Rows from block 3, named by matrix and row number. Rows with one number belong to one attention dimension. Each number is 500 + 25 x the weight over its row's rms, rounded and kept within 0 to 999. All counts start at 0. Numbers have three digits each. After the name is the row's rms in percent of the matrix's.
# q: attention query (model.blocks.3.attn.q.weight, 192x192), inputs 0-95
# k: attention key (model.blocks.3.attn.k.weight, 192x192), inputs 0-95
q.7 094:534461521518508458466535492507513498544522503490529504470465501521542527460458493481518503499523496512486506505510550516524495464519489406480495517523461504523522516528510495477492533477453457471489519496506522488520469520518492484494498504508468526518492467502512544439503558492475482488
q.8 097:445489443515495491480481488525475507521517541454519486519453481487540534506488511489536459519545516469499525516470496486460470447518500479564496487498499495517487459500514505519544500494489495506522535524495508560508465511508492473483496512531481508501481481466475438534491473524485530508
q.9 111:521452523462497494509521504480497480521518481491521434503514481470471498491548472530495524535516506484527502468470482496471461477498509503457466498512485499532473478489545455427541471459481448506518443552517488526527496523487499501500482478541522504552507501451468523507496538492502470502
q.10 097:448567476503529513527487506474500489545492477487469486479517502497572442517517521496517464513539532478513520514499517512485472494516483548532500472497483497491513488519492519455473531502519507513538516473476518496475506459569473463481516509512472533535519481508419478499516506484477480534
q.11 105:472533503477525535532517520492518501465410536546478508492471530479509475522493459506491538456540525523505480506535477518470500521471516521524488534481525539511500489514498531502507485500517505517497535515511534491485530483498548492483526498534504551500495462518511487478513545456516459482
q.12 100:499543484446460523535514497496509457514517562475489479498460435495515516526571438498490500491492518472481472494545512513481550512500524479504540541512497503515496532497519521490467486495515546523517515466505514482528471518504464512490497522450516531474512503503515527500483523469526516501
q.13 097:510490479535553502487462504531489517481466520494478516496476533473515512472478534500498472496502499514453508528494474529517495481493498485516519474483515558511515487519519509500486510535469511498538535520471493467498480497477455507533496503527537494492540516494494512479486453511490477505
q.14 103:485463483471510449470506501525520507479524489549475497522483448506499444516491481463544534462453516522544515505493486553499491515484501521491520507469494514510479501499496474482477542487500520513539501491468526511548527498478543507532518456507505520507525463458530506504486494483464480453
q.15 092:475493516494520475468496523516533479503484508520459496485531537493484503485493500522510540464497457498513499487518492508470490506494523502464552527461527495524503515500440483509495520463523493488533481479512499489533452472558522572499485484542483561460470493467488503494483541495473486483
q.16 087:517509520481476516499531512503476550524516498504512512482483480553496487497509494511507515471483515497526507502487472499435528500524515518498506481560464516519480487487513530473546457470463480510519479522502472541519500505482531539478508491469546501507501501497503495496497431490507490523
q.17 109:521625498458493471541508499505518528478565476517523501514491482500558487490482486475500508475497518495522484502505506541504533553491506485524490501482509488474503536478494526516505478514494490513488474512494533479514540518504525489489526498466506513485482456511490499473473457497538507504
q.18 105:437471523456473498524523506514526477469509470503522522555509471529512501536473526482508545468484513508443467499505545514495514509485513529529503469483466506518485515493484477482528467472504489533506482520502469542499530470537560468495520522503515467479531511484472547502488519493502481498
q.19 103:513530508485440505501523469490495522535531471481476478506479484500555476516511516522487499503522545494502503532490523475514529501470518499450502514485512511491537501513524509462500505540495482527501494500498552437543534535519506481459481504486473474496508483514533510495508532459470502451
q.20 093:513539541450531457504455499523536532548499512459460442544518509487531514494479478504498523501531481464468469461509507438498527470525512538488505505489470492502495490514481504521534529449478475512502468443485546519523491545504498542494467520484492502520470454454510507486465533480511488520
q.21 094:462543513522489485474477477511498493508547521494507502502545521496474532477481513477483508516529495505516510477492511522563484505498480484507508510502471448446491489519540493495542555466509517497476514506470496562473490472493525460499488530498475476478484525529480489511528496501472519487
q.22 098:529439473474464519477516502510513440519542501483494486484485499501475521481498515533523500511496528484516496532485494545468490492501484469500475454477515477468497489556490465449495518520516485503506507481501484515530502524502510446507543493500498505529516497491554525482478519448537486518
q.23 100:515558479477524466454495524490474498473524529486515453485502494488509521541501456495494511496485496464511490491506498494497515522496508519550522500519445448467520502496533510452501517521539504501507479484475506485464458501486494498486495471561506527534491500481508479482522524541561534461
q.24 102:450550460495504488504495471481540460479513538518499510496529478496531449493474508471531509518494522500528505532494461540432518503469517551538520511487509470533496585459530478498491547479521480458495494447516502531500535521514523487476520465470505512487491514504518477479477561483526517493
q.25 100:479477518513493498481483519520497517524492496472505494460458477513515503517510447479475505488506472504483460431523465512478511462526498531504508505495471517472500491516490494476502473492534521512523489505495501517477544499472468519445440474502514547467512487484518485521513512481496481537
q.26 099:443541499481487491478481453539512466554493529474515519497478500474525537460499524492517504490503460479497550488505501493564490562556468543509444496535480464507483456515477509489502555498504520523519494498504498503514497456501497513478498478481461514490531510489495518500499534511499520517
q.27 095:516501548501491543531519509528518544488504528495497531522515496497498533491482516493467485507523442537503473521516525456535502483507518485452506486484476541482498492471512506504518475503479480505493498494489536520556532484479533510501457525499459477477465485501494518501536473492499512468
q.28 092:508508463535516499482492526510509498500512493503515503501470536477500479477514479522454540454482484471525508493544524542509493508538495509530479484485479461499489496535480488484470486518477515514495448527549503471486492530540505490520504497541495479526472510516503499499508523472544461540
q.29 090:540558506495471491484503507480488545533499483516488491518484513513521519496511509538503524498462489460481494559495473465514509510524497497545489504543465469537507487467504477490491482491478485496467519514495469512480486470499502478484498481501486475516540534483513512457539516511510499413
q.30 101:482453485514466475457505490534472518495497499491528500483508508472532493507478499499498519516495471494490568507486493476520484550511519488467536540518482519496503483504502501511523516532521460465480451542465490549534525486500533513492477474502507475460451503475451527491491492514479480486
q.31 095:483481482523507521508476463501451540495481539468478522489492547503515511498485502489495523500494492530474492457492492454513458469469534495502506544464484465504527482483518519569463487440486505547463508491533518496512506488495499533520523529481562517467515504520493491523484560522521477494
q.32 097:490465499534530527449506501481481463497476547538493504542512489534502447475528451486518529479489520494536520469492481499544530514501489462463542456511523503506478536487490502516491526472475562458510518487556492454502505503479468519455535470489528510471483467498517512513472490485494518504
q.33 106:512499528524489527507467512487521490502524519525493521519492514518473540556504461441449486496534518478492497488508517486538520546519465474440501502525504508486502463520508494484424499515501537528453514504517492493534471475523511505508475485499510486473480488495514487508520488555447527520
q.34 100:469489478484491443466527528503487500478502423482494481503530489522485512458545514530560499526499511516527540516549492466458532526504491511534464557500508498487510530504499498512516472461495487542500522536523491519467505457468490490508497486487464504484525498463494487509490499496531488480
q.35 100:474503497504551518498477499523489481486505533542479505513481516498500556480503502460465518504486525483484509517519490477563520498497474421500474465491472514505538510517513500524483496515492489504486499514497459515518539485471500462471521481486523520487536527517556476463510515488503484473
q.36 107:492551498552527513518515525501514470533453527489520499502489537477551511461494508511476521465487486492493475508502543517515419501513494482509500475495476494460483514509442487514522511540506537468484546489501543542476471484515510515475512499531466499480495508517502461497509474502527523445
q.37 093:497498468528523491475477514480502541504454438471523502533491496500515511513509467515543473530503481487528523519509487508508543417528498547517479530527455512502529496492528437512495524529495478497467520506497494485478523514456494503458490520503512516486519480492510518492497544506496493531
q.38 099:500517544536478540521497536481484549502459477499508483477464481499530555510480528482486503465517466471496506542487508489489490467497518557528495524524500519476528523541483495493500468465528519508452500493530500514483512534481465514474462505482511484512505444505499489491521500482498444544
q.39 093:521515533487536518474489509505558501517483528518510539441492465508567495533527487441460511507525508523483514493517471514501500527498517513478517512481506518491466494487448487496480526509520510483525529515518525477528497494514483516499463512543541473518508501536509493466521475526457506476
q.40 099:527511436463501518513493529520473514491491527435474513490489500515476484514487491508542517437506502540511547448498483500465526518488525529502512485484487502482544509522521502508530498460521515533471500528451469478491506473464503473510495486529501465448527507506503485506542455492510532511
q.41 118:548474488515514479506471530488511478511483496513494507425457472457508502507522507502544502563516514463572540467491506510527472471541486534490465531488511485503508463455478487531483509490542494501516500521521545511499549523496487502487483513518478515526486483449499506519490461463554491488
q.42 100:478453489505471473504522517530488482470521479493508478518464512483481513500505497538502448524467518516511489497462511488535489521485487506493502531497535485491494503505553512476514506511510528476529494538518498477433503496520489532487549467518463467503520497548508519487489523516504498563
q.43 099:560503480505506461488489513495481477544501519511489485467525514497579491482503488484534493499502469506502486514522463547489465447505501460495513489536505534535478495480488482501477463501517515484514519495524519498468537522498470542448552478521507459508522468527493522502542519500524484490
q.44 100:500500491517534495558521540491503495479476560519472527501508499485542480535519485500483474524513485483509467500501514482528506529514553502482519492507515500525515504493529504488511463496517526508542487493491503418489498516504498486498497497518478533506518430491538498529458535480483454486
q.45 095:472547548548543528465506496501514460498487473547492521473460493449510486460485488492476490481555510506486492546498495533424536502485528507496527513509507473533481492516459520493457535522504481469529535494493521506455547549497490525505513497513479501516493530547499471509505525515523477484
q.46 105:509491495437478526532498519452506500519519448509496479454494513466481499516508496520557523475498485524510504480518438510473472509484508476456521532476530502490507496492463493527466503484543487498509486501474490526526534514496536474528506536538479517503478498508491481534508496500525485485
q.47 100:533472526519505510492508549468508461439522534535468460519467438480504484503451525502518506507528488493544509494513472516491466517491466516489511534480508513524480499490475480482467469490543502463416486461526504489537539485511461486547526493482499516526539508481469493514512532510519497472
q.48 096:534480547483494532506517492516515466497473496520513484490518513507497463493447471494463528510499503490465507442481531493475462468545486470469507520476462464495499478494498480529491493476511505489485507510509459486535524464458497494486535550496518474534478510508506491500517530520503465503
q.49 090:494450526512547498480513528501514544470540512483508445517469516480521487490504502470480438484457495494529495513499447477496500461533487508528496511486495469518500487488497524488501484531517518503559467500492530517503487522470522473530509508468492537500492498531490502504511497469474507517
q.50 096:462529492475503509503503475525473504496501497486523482532534507495509470483512521461445512468537520506514519479499460513484511550493525477514501510460539522517475465485525512499500492542559512452443520473510484463483490457480506509498517471493493471448465529497490508484481489492528565521
q.51 104:519486491492473526455478487514508492502478535526450512469498523516512478491492461447498509506481501487487507451497503515490470523499496488513520550503497504523462486538523526506495533468517499495470490461536477454461526522530533487502497463523458484497490499490503511470529480508502531536
q.52 107:489472538499506515512482480420465484467454476494514514480535487504523460510483505541528468481497483526490479495533487496491487473505511554531474487539476489500468531511471522491504499517496512483485494464512479466495489519535481520532536534522477457453517462481525466497501486495550468519
q.53 109:531519527482475545511473476498547514536468523469543526478518483489493461533486486512483515483468486462516475462468482492510521472495493462484459498458545461482494489509526538508522497515537487532501511494493513485483561529548517494521526499481481490494504476465513463495471499509474497498
q.54 094:529498466513524509512491469504529497509486473475520494496504489530511528481477506534502513505481529505466491478490490521498490476572547527497461483521515501507502516512523495474504529448487468529518467497457528494520518469522476499454503491505474496495461490464460505503490484547503525544
q.55 093:479484478494518551501486504479530485491476488505526490457438521500461472467497464530470540497511518486522508485519467506503493554504503474481528523535541504480519498490503524500518581531496516478498464494499456493442421488520500502514546516490463481492451466475502504521503496512538540519
q.56 111:508573519466523525542488454491552480479501518443479493497500494518500495458485526490518497472483522506522486488513493499476499504532539495478485463483526472525520553467454541510531549533525516465490530540532497560488518480517490520507461507548509510517504505548472484529475493546515487468
q.57 095:454522495513503475493516503474520488475514506525521516494517497491515503501515501475511513503487503532534514456513548497492492511477507473485494510503519485507569472526511484497495514479525474459533493482498481516535489488500560536507512470494559517455451513490471477476466523501465495460
q.58 094:493538498484555511500507495429529449530544496516511467500482511512509489494530515507539543523492516495500549472502519514536502518534482521513492497549474464477532478495478481512513533498464490518513481515480513474488510485469496487492476492462481471505510506449478435537497505524508572497
q.59 107:467479504507497522528470476512461456439489475447509465480484493491547498493501486485495471512483501504509494516540478473515543470505517480460549474571492539530517564494496523521531485468502503517499483520478439527507511460475516480522491505482456512439538541485475458467496489491512501489
q.60 095:519476499491460496504512512518476491466548483476492508486547488482471540542477544431476444503505490546496483477524500508515523510472517492458465476495512545493474469511509439475510518472470492468494481490517467483573508517495542484487463472483516508507511511499473515546496492506520508498
q.61 106:482529502511528486495524517477500533490520482518516506484467538497498533535537517484509532508458549486501509540561475470494496497458524522498479475494492530487492517511478502514501517477476458557521521473512494488517529508536501483497477486539529509526518498518548527499518447501469521524
q.62 094:521551492553482535499477478518493501547453519517485485520529516488507509464473501497539472494494513497472531464475506517515497503517546473520477500516493479475503485491482505542504466517513483491466534517529493514447479472479508471527541436507486495544544500436467534512510457494544511457
q.63 101:505566513469489513516504507545495521496494490499457506498548441469507504524539483486502503492465446458474525511512509463514492469519481500523492469513501545511508487528505521489540505441494484446528508544508503474493465485489490534500472520496489473504530534485497512529559490537523502531
q.64 106:536488506511461483486492518499497474525494506515482514472505499509489491399496506488527495518512555517539499488500490479431484517504505485500512466514479459495532474499491499476500531511515472466506534466530526499494510511458517450494523498520519452474503509530522509506498511497543496490
q.65 103:476567496554521469462524528533543487480511516519508489510500481461506539478502501536487524494475518476496515479481474499527479485523511509504514517517488511471501501473492479479508536518521525511502489513508522509477476536512505495493493529513468481512474478456487520471430505502527476513
q.66 098:489552517516507520477502539569494450513495494536459474532494494528494509449533470458507520514436477510492519485537529529486491522522515553462511496494481516491521446487486513493487530469477511507476504505507479526510505483493506511497504527520539472439464486492475497513522490499521500486
q.67 101:509444529509538489525529490544453471474463518532545468522462501511490490477513487514509509532497556490475512512483501509456465504538510512473487482517474517478477500531510519483483521517471504473495510531469477484509487539475495498490477480497482502450511540492530487512513510520503509549
q.68 097:494503489463530498528489491483497449529537526482509520500466503456504483459484491496475528496495502564527512500476491488504461532533486525512503510493483485519533471512477501513500505480515515515528490504523521509497551522511497497484445515532506504479482552521467442478492476509488545504
q.69 087:513482482488487514489545512520494440519541500469496459493492474524520512544475479523527447514457526533505496521541490477485487503521482522521494529468468508458495492474466521482492493510473549547500493485500504524483497489512550492509524510532533476479461483556472464496440515474481479504
q.70 106:479576511496507517538512516525504515465539523514494531487461560475501494514496480498501510496541471504484522469493502508437524542499505433513506460478506464532510484544467511485539517528487443510555515486524538543544468532483511520514488510466510473490479579491474490494455499488490504494
q.71 098:474508502476533475493500483508554513471504496508463460484506536519503475489472483493464527519493449471473502488475522510495489520541507546503516485496505514543556490523458497503508529501469475490497496494477534487495502503491480512470467504484495489456471490556527561515527518499507480503
q.72 097:505441471523465535477473474499486482459479512526515539503460543480461476474515477516507480498475502549508476473513543475519513469494507500467462483506511542504479527490535496534493513512490491498525497529502522492457533518511514493533483540508498477518468493510520465458479507528496520504
q.73 105:512505523467536479513541523494505523516494549482488480484506492485484522507486523488505487475501530481497497509444472514513510518532492505482470498527540534503533533472514504488533485463484552495511524470529513484497484465542447501534498451494541533477490511432473489499496501450490506494
q.74 103:538472540503457500475510474540512497477452507505517452504506446484482505523538511514498492488467506530518459489474510477514472515499522465483492502456468503502496527514488488472502527511502515483510450514552462505461499468491493516498530533495529490549495518487470512537525480487502433500
q.75 104:508434527502497477528496546478500500462510479483505464484476477526483508525488495479506459480481483514485491516509506508468502538539484482465498503546571474476494518464498465475520441506484498502532514493519539469470489541533546466496525509500505482469548555505470518530482484498492512526
k.7 101:467542485536510497545486474523507495499488487519503482481547470507538503471531481505482528514482441485497530524485488515495460493513472460487528497516490519492465476516501522515555544552485465503492526531487486484519467498487541493473508476533480435483489500471501483480486493501491475537
k.8 094:495468491483505473455529507490512523481491521513512531467493508502515498482530529507496465490542493491476518508489499505514506476454502537548516510489472495523509519480497457480519462475521532514482488488492502526511510478484523507534501506491544516473450537469495494474494530520547539475
k.9 098:488447488478531478480497531522491483482477517477516500487502496452482526489475497552500508476525495521522479507505494521480458482505531517497483485530504485519544488456514521477512518560537493520471461551491460520486492513516505518512489474509526513511491517518503493537466512485447541519
k.10 100:535492484509525524475511471488514503482530526501500508509474513493504532513519465506513508511502514517486522535531485522509540493520530484507499528478514462493506503537488478470460469458519523467475499464517505519443542514535473482505519481505504511505525509499469528509473501476472532470
k.11 104:498499522491508498500524487477525464501502513544515532460523517489513480519487504502469498473526523439515479472509535505478515460469468499463511565516494488473527484506492506473440507459552490493517535504512527491470445503503457545529490499512506478513517537522500520503483487439502532513
k.12 101:531510544527500497510561494489531481452518523553482512546538495526509458471508504524529544522500533495487488470525502507509510457491506524491483502526472483520552462516535459504483535502497472486545480487497505502499494535478441509474522545530501490491494532462504480503484487499501526506
k.13 093:478521517520540493533500512447485494494532481494501532494468524525531530501513498492466516485511469509462493456495487511512510485524493477484517500523515460518502498522498505474497518443540525496514495544502498491510501446545474525527511480454516513506520476507492494483501494496502469511
k.14 102:465499508472536477530511503518443467471464483547460480514472498525506479543499487495470492477465483514521499499515497462499469515488521524480533503506494504485455493471521521504519537541517438508474521518482477467470470491560487518512515503511489518495473500485520505493515466541476474555
k.15 094:502514497540489470503528509455533491486480519476542488465534503465465448496524465507487494487502489492509487510512483540516502471538523540448516454492507483424472489498449520495497469527527514496507547513539499461517473497470520506518498502500450497510512517522505524489473496440499518538
k.16 096:505492484490503496510471491496486501500455520507457526446493487530500537544486488495501518530532436515517525427516512467525550464496524483477491529537513496464504469514498474536521509522485518510499473498447560521526451478487491514466483513521461532489517510478499509450487496491485466490
k.17 120:582509511536492567502524497507509509492533514524454531498496526493500510495514521496519504517494528488496501499493534481493536481470467493477494483514485526502477482517467489489544515515504498467476515451481555512457491516517450499485507478592510438504493517454516520477483525502536509517
k.18 101:504514475546478524439521487479492519491488466477474479450470507456488460542494481535490508459487532516500488446538490513477450510527508486485518498500498507511474538495499492532477503494491512499488495447535520478481476510504488521510510530500498520472510511536470496501511511508519533498
k.19 103:494512534495507470520501514511480482509488480482467501503491493560501481495433487475516502539472492518495525494469508474452519503481478515494465505459472523507503483486465460471525477541506492492548462476520518492478489518466473543439498495559499466489537471467498504517535470524571480461
k.20 096:531487494518485500500582538539487471488526471517517506482488493447493496449514525508492509490498529501504531552482521485546492493490494515477501493504491549455552451463461474499487486524501517517489500540498459521510479478485509507480495495542491507503509517514507449543486514500485488522
k.21 096:532488496458515502487551502504514511511543496450496450501483509440495500471498521533488534512515516571495493570494477492501512468533498509491471485515490472486468491527487544473500469492529494533485528533486484493491547501471521489498509468489527506506519503466499480488491513497504546505
k.22 091:445505512496482475494530481444486491490494519565530507496502468492542451490510484526464509477467468501509565495515554480442488483513487490491555502518516500522508507509548510517499531535517451496498516479484470496482470470506555505521493483496485511510506515439519482496475470540517508490
k.23 098:536451524511490524526477500526476486521540458491482517504478557496520492494472537509492532471474529514505509494477508511498508530485460516519509482519512508459474450554482496470510500526489460473534521558506528513520504488502497505467510485490497487474468518478494518508445506515503536517
k.24 107:559476496492527555509520513517504484525497529568512504493459546496475494542474487514499488511491552522524481514468536475504495430505480499505517525477488492469489521507510519513480480495527509470475477498490486450469450479495450480494492527513494534521533516460492513510474515490504525464
k.25 093:455487508490478503533543496493522521515470486532502481501483522538543487490475479502485501492541503506491516506493484519552453503521514490542487483527449524492508441493517503493494505498513522584543540527529551490492480474495482539469501492493496489485501507447492525520458500464466519508
k.26 109:508507498516474491491502478505508508499528528492509468490518442487481491473514509525517552538538530502507495515516468503532535520553492543487481488528528521476494511511477481521505509466473481470568509493491493502484537503523473516487510494460524516488485445479451468528504509511473556462
k.27 090:472514495484519490518490464540516521468514496442469494512451512509478477503517499460534471492554478532524475518518514494484480553534525437496488503424506530485504468521492468499493483476498483502514511492479471494529527504496517497468477497485484507503556501508487508499514479516514483482
k.28 082:547490482483543471512515471461521466466508506512529495505511466487506501471531536505511514475500539480491464475507469499495514495502534501507512493506526555433503486536441509535499478466510444499497523494480489499485497506507503492492503529473520511529496518494493531554474524486513524523
k.29 096:549475494505521479515500515528489482514492468478470489478519492479469522484499524497534564437519535537522521549522507446485517508561505510514499450481486514508479507528470515495506513491500533473539532547515502504498512501491490507512492511491477492548486473467473513523525542500522474446
k.30 106:457513513487546451490488506506519530554522490492490489494517488523509507469481538518465492530508445544466461509475476505507494502484517540490481506502456530465503502495503530475528503506510489506492512490478526527563485498527511530501502458500551518471501507504530501512510517500474551495
k.31 091:519493505456520470533556545466506468511510489509508464511505472490534483497514477543476464507524531462467444505488432502475513499523500504530473482536471513511530514458512511519480478459489511470514501501536492460469502506497482554507511513471507490500458509543524539514493513488488491533
k.32 097:566507513481522492519531521549470491515483510500530504483499496443523482500494517501489520525485454496473495501524497481488490482500495477498477512477492497545537490548467525481505449521498513463496493505513501506529510513495496496540513540503489485525511525431521515515465517512506522494
k.33 094:524527522494480485479487527540481549479504481484525521483480533512501520496494469467503486531540511520451548471529502461530473530525463490515500506463454559529486510517510544495436504475546498508499474459441522512503497520509488524517463522495487507497535523489547519526489443532493522510
k.34 111:506479479468484474503475472455496522584501549464514453511471477494540519532498483525466499543511534510530505532514463523520504516515513535485503496535510509512499475483519495512484473497518481490490556488517478494479495499493505550496499506499505461528458514511483510507508495501519548503
k.35 097:548521499527522541517453463525568513479467496457506495509518558518467551557508482485513441476499509507507495495506517505494506507497505464454485488499483516489523518489474496479513515483487528517481512493487461509480492485507515542506525517501532464546458485523482536516511505585475543514
k.36 108:495527501512501507493466524474512524502483454517487512461520493485479494490520502484535466473497526535515534483503555521515509521462488503474466530488503507464494461487509503486502484484542489534540521467500504475473514518516493553476490505427549503509507486514487487518550491452461496533
k.37 102:502481459447493469531527476493524533467485505513520450537455490506467541508509532480488515492493524523462501524536495474447483480500475479514515509508496500529476513517485517514511548481459499511482458512492509498456467502535509470551510472552509512494518533506507531524536514539530485504
k.38 098:484490483462481543472504482509562528512464466531515533547507491552476508473468465521510457514481477490524492516507532451527459521517473482459507506481497470470479510519513474539524515483468504501507481550482526501514501484478492484509509490480471568491477534473501519489490551527509511508
k.39 086:535528526497569497506491440511500490447506497476517512496575529493455521499492509466489481528492524478479503472499504492511479483541474489494470546488491557506438504513535513492525508520493506538517514484479475527551503536506486504480539507482504488480520515499484534506481537528503527514
k.40 100:487468523526524490503487471470486528526482575491531441472481502490475456517482490471491521528527547503484467480482465496489465514513485499473513538555499548482469492442444486461509491490473470527477516532523471516478509511489519515519479464532515492509513501503507487502524497535498509473
k.41 109:519522484500500523520506525475488485500524452553482519537486481532520459466478522510503563546512495477504477485509493538489527445468508517510483522533520474494563547571497542483496503501513503528493527512522508507481505530531490506517480465501488497473460502511506502488481488483510455518
k.42 098:497450486448560524502487542504473514551477532501506485462508473429466496475499528509489508517523483494523529506528526518500481500484518544473526485504468434486479499528492509466496545476515537493493512469494503510485491545511506558525493535520461468504471514496536531476492491514497484479
k.43 094:496504459504512515521511498485491506487456484527516492460552516477472500460511484546502541484473519549496521501492488493483482488483492484482487517488494508506456492465486473462508503486529489507514507487474488499514434480523482502512502505519465503505489499500461465507491518447490482505
k.44 089:500493545493457482453499464512498521468498528500507495549493534501457515466513484482485496525480515485462490483535486486472482488463518546498462533485499464514494528521501475537511494499509496514494493508455457523485447523472482473479479521470516550509490542507481473550488485507487483495
k.45 094:528503510501505517472475500435504487481475494518469504490501505513508489500520506510504454507495538499506509492497464490502478501538422492474511546529500496421508542479527481533509424495506525503465489519467519502479503502486468499498501492523483496488506499487448556519482520456473501506
k.46 097:547529500509459458485468492487525486545507544532531524466498480507482514446482486482499507500513489492478468464459467491488538430502455515513472536508481484520506510528527525475511524449539492517512511489533540528495515551505464527526464490487550502504484540478561524511501507488492523488
k.47 096:512512471460455519474538518527544480508542502526494520470494533535494512486471518471523478524482489451510502484525477488521495475508459510484470543524455477529545525498497519507500453485497487498522475490499495495463463515512479481481504516523486485463527560502524518503491536507511490508
k.48 093:493533531532525516507509502516471486546537476498489512514482467476501487498504504526519539489526501546489459479472506465509464467475502498490508515513476502500482509472473572487503515504491498497534550453494481505535506519502525471495516490472513497521505533459479513511512484463546485546
k.49 090:529489479473454439479492500544512516513498503469522530503554503489517509485504526494532500495493542531545491542515541536526461519487484469521516550439499492486515537496516499454485541492513524465495494510467506480499469506531508530491490470566503480527484483492454519524470503515508528480
k.50 092:504540560492471466523502507524504489471495482502495501459499529519523500476488474497527504520485495494481527454499526527499532496501544531525499507459491490487502434493476521496481477499517496541507538489536484483505498423526525462491498494521502485575459454499494512474509507486504468484
k.51 095:522538499472484481491510501511511517492523467509501510491477523521516453486494511524480569514489523499506469471510486492473503493478472494532473517521475483485506479492498443452520459529479519502481507521557512546515498524496504507497505519518484485473512525488499488543472494458468489450
k.52 101:472449536492496523533485526506525544515492517495554516495531485511455473514490502489504520479495511488497485524519496516524502477528520504470495500462492462441527489531484436524499477495487535479476502459463540476473530514524485509464528467519513460479482512559522490501494555499475502509
k.53 096:509538518475477477484448437465481494511528491529504505512531481530502481449529482506551532472471477513501511517483521523500520495450528498496492470521492489450502481552544533500513467506502479464499523499528484534483490463516509439526479521454499474503465488528514496506467505487503508482
k.54 102:518499517556523478515491508520476512498449466511527465483450478471472506482492519493520545457510547518550486446487506446499510538483477494519502510498513515508476486477490524503508495504523489550536538512498472483526487485508543524515508483493511483453503496459520478479514502522489486512
k.55 093:521497524464507481508452473530495484465544534524524503522437474485466490504493509491475526523535502500482511503523479532480533497518492498476506531452516461520539509514498527460507485481509487466491509500509512483495543544506488492502493522493500526488511506487501520578490462482477481466
k.56 114:488485534493536497515470497435524516463530530496498458491553549513504506518469478490534462489504480490507523539459537517489520539506491501456534539498528514446471499517506485508484484529512500523506515507490521478476532484448503532471460506487471510491512504453513496497497454453508452485
k.57 093:549505468546482483502466483515537504482494462503474484490477483515477494501535487501499501450504519501471520570503465516484491466513505538515519490505513503470520495483470513522507497499491464547490521510493506517482516490467436490484534506498538470512489463521489472485492487521506515514
k.58 093:513506495490515486522467472510545501515518480484456522503486537495482510462521497462488498440493501502504505542497491507513499495527525534506501539505488495492512505458506512489562479468500434515524541510505435483494476514502516478496459500489491466457504501496513510529527451494510496488
k.59 101:489457484528481497467527469508525549541479555477491492535482504480513497512504479514507454481488453511538496525467469484502463519494481472494519538478495495530512488506517503523484503510454488487467528512440513487474502507513484493490464501512529494508475497480537545513529507503486535482
k.60 094:497497519531464484536505465461521472443535517475525522506491473507481539518447517502495510527516505505526528497512467467536498511487488545489539448510455499529486472520441522474506478480526528492487501549498514504526489473529511474537528487483474440486499505513534502531504527524519531569
k.61 097:473508484499526492498474515490490478525485496521481464514538515452529503480503516487490541457517511509479519498527550516466514474511493520544480475537470521513455522478508496496508491467516514476540502516492499519517458460560501538539510511507510501538518522462486525508522496482484500534
k.62 097:478516506507444480479460508475502522494474455516477470484535546523501501502510499521488492510497513526508504477502540493479545542492531533486486523469536491476522502510500513485457462514473471471520493509542528511459512492545482515483525489461516549529518526531469482535509499470433483504
k.63 105:432507490513509488472481487480468528508471512454546484529500540451471516500482476514496471502487537538509486516458515452507525564530506504537505488520506482500480493493544462526510484506478474504483483514475470560522502478499516503492508496491462484497503471530488491514515451483506490518
k.64 103:503475529505464501514496559475460483495517555498498497479531557507526543444494466530508519511470477487470518528519506506482513496482467480469514487536476479486480513520499521472479529511514491522522522510507510454517492513496482513505497481506515508473490479462530507512462492501563503495
k.65 106:463463479542519489496489464538485475483473479489527477462526475489496497511519514504482503548506492484443516547519479508494461505488484517477500513526499498497526518518526508491497511538496433471502511460503503514483494535526499546499532484468523492498459545510495535468490536480521479538
k.66 102:487468514513475480517493513465481491536514534504516527484485511469504519532524525512495517489471490543508493520514505480516487471477483492522457476501523496521506491480472501459489464527513527525515504519504542476483524521479486521523509532516527484453485498503472491503474493468502535513
k.67 095:504506517505514477521475568522528551453473512496469505509505483519539515521517512520503531466534461489477505521488514465475518498467492526521505516489504529487493519468530507503508508472526521489521526453475479490515502521530473484453466468505516510457541495488531504521488497525512500493
k.68 109:506497487453505519504490457507468526509477494519480497480475522507514540501475502514464510501502482508510479476509543528475454522508542502501475542481510502521537471487437532486504558526510468491493530509515492488500495547461512486520498491513470531512531493486493490507464489529530506477
k.69 100:489469486469511497470516512521474499519535487486498504457515563470496524447501473506554515481511494481455473460457499498471483512458492510487555501539502516502511517497540516487466502478533503489470538506469473469528499479475546498491495516533472537514504486471479499473522528486488484518
k.70 111:485489543482503532535496485503522489452512505495536509499448502506503488516488500489498507544497524487541513500527492502513421519481476537474510540500532528506535454474491547531472475525540490509524502467504526491491510534452463519479535498515518508458492461533538487502541497529525495478
k.71 095:480498484496548520481473526508517514519520531535444542532518508532477537520541524454526534506485486505458522502495516569486478471487481499479474510522515483488485541458474525506547499517524504437478512496541508500517462526483497497499467522475517518498529480536536513499468515540506528467
k.72 104:554496467475471505482488533532503491498487448534493468531497513505502487529498523521508503508516538520477473493465510482500576499435505487489525503512478512519517465486507531510505490487470514493512480538479528452517510499484485462462535529486513468514513501453511545487516514510505522492
k.73 103:430520483524491489544471540534506516514500486483519507491497444466504526534527513473529490502522486489500462496443502513465477503516522484478506501518515487493515543502476557524460465491515470477451483491530489475522528500514518475565502485522502551506476487501493488521505472484414468506
k.74 102:467472477512487477472488517505526509517514506506492474502508498480476455545518534521484468462499525517499475495462489482509540524473525493535477488452528478516554566497474497519513501489474506526456468513520489578494500488514512484491508468493486475522504530468516508524539498552468521496
k.75 106:482521507478493442518529481497507478530483494507497519502479533520516487497515498449536474489512532503481488518515471472469516550517522481494483530487511467479511531526496448496499468491488542472495520492527500448545509517539474526526513494453497526497485531467501572523537528480490488491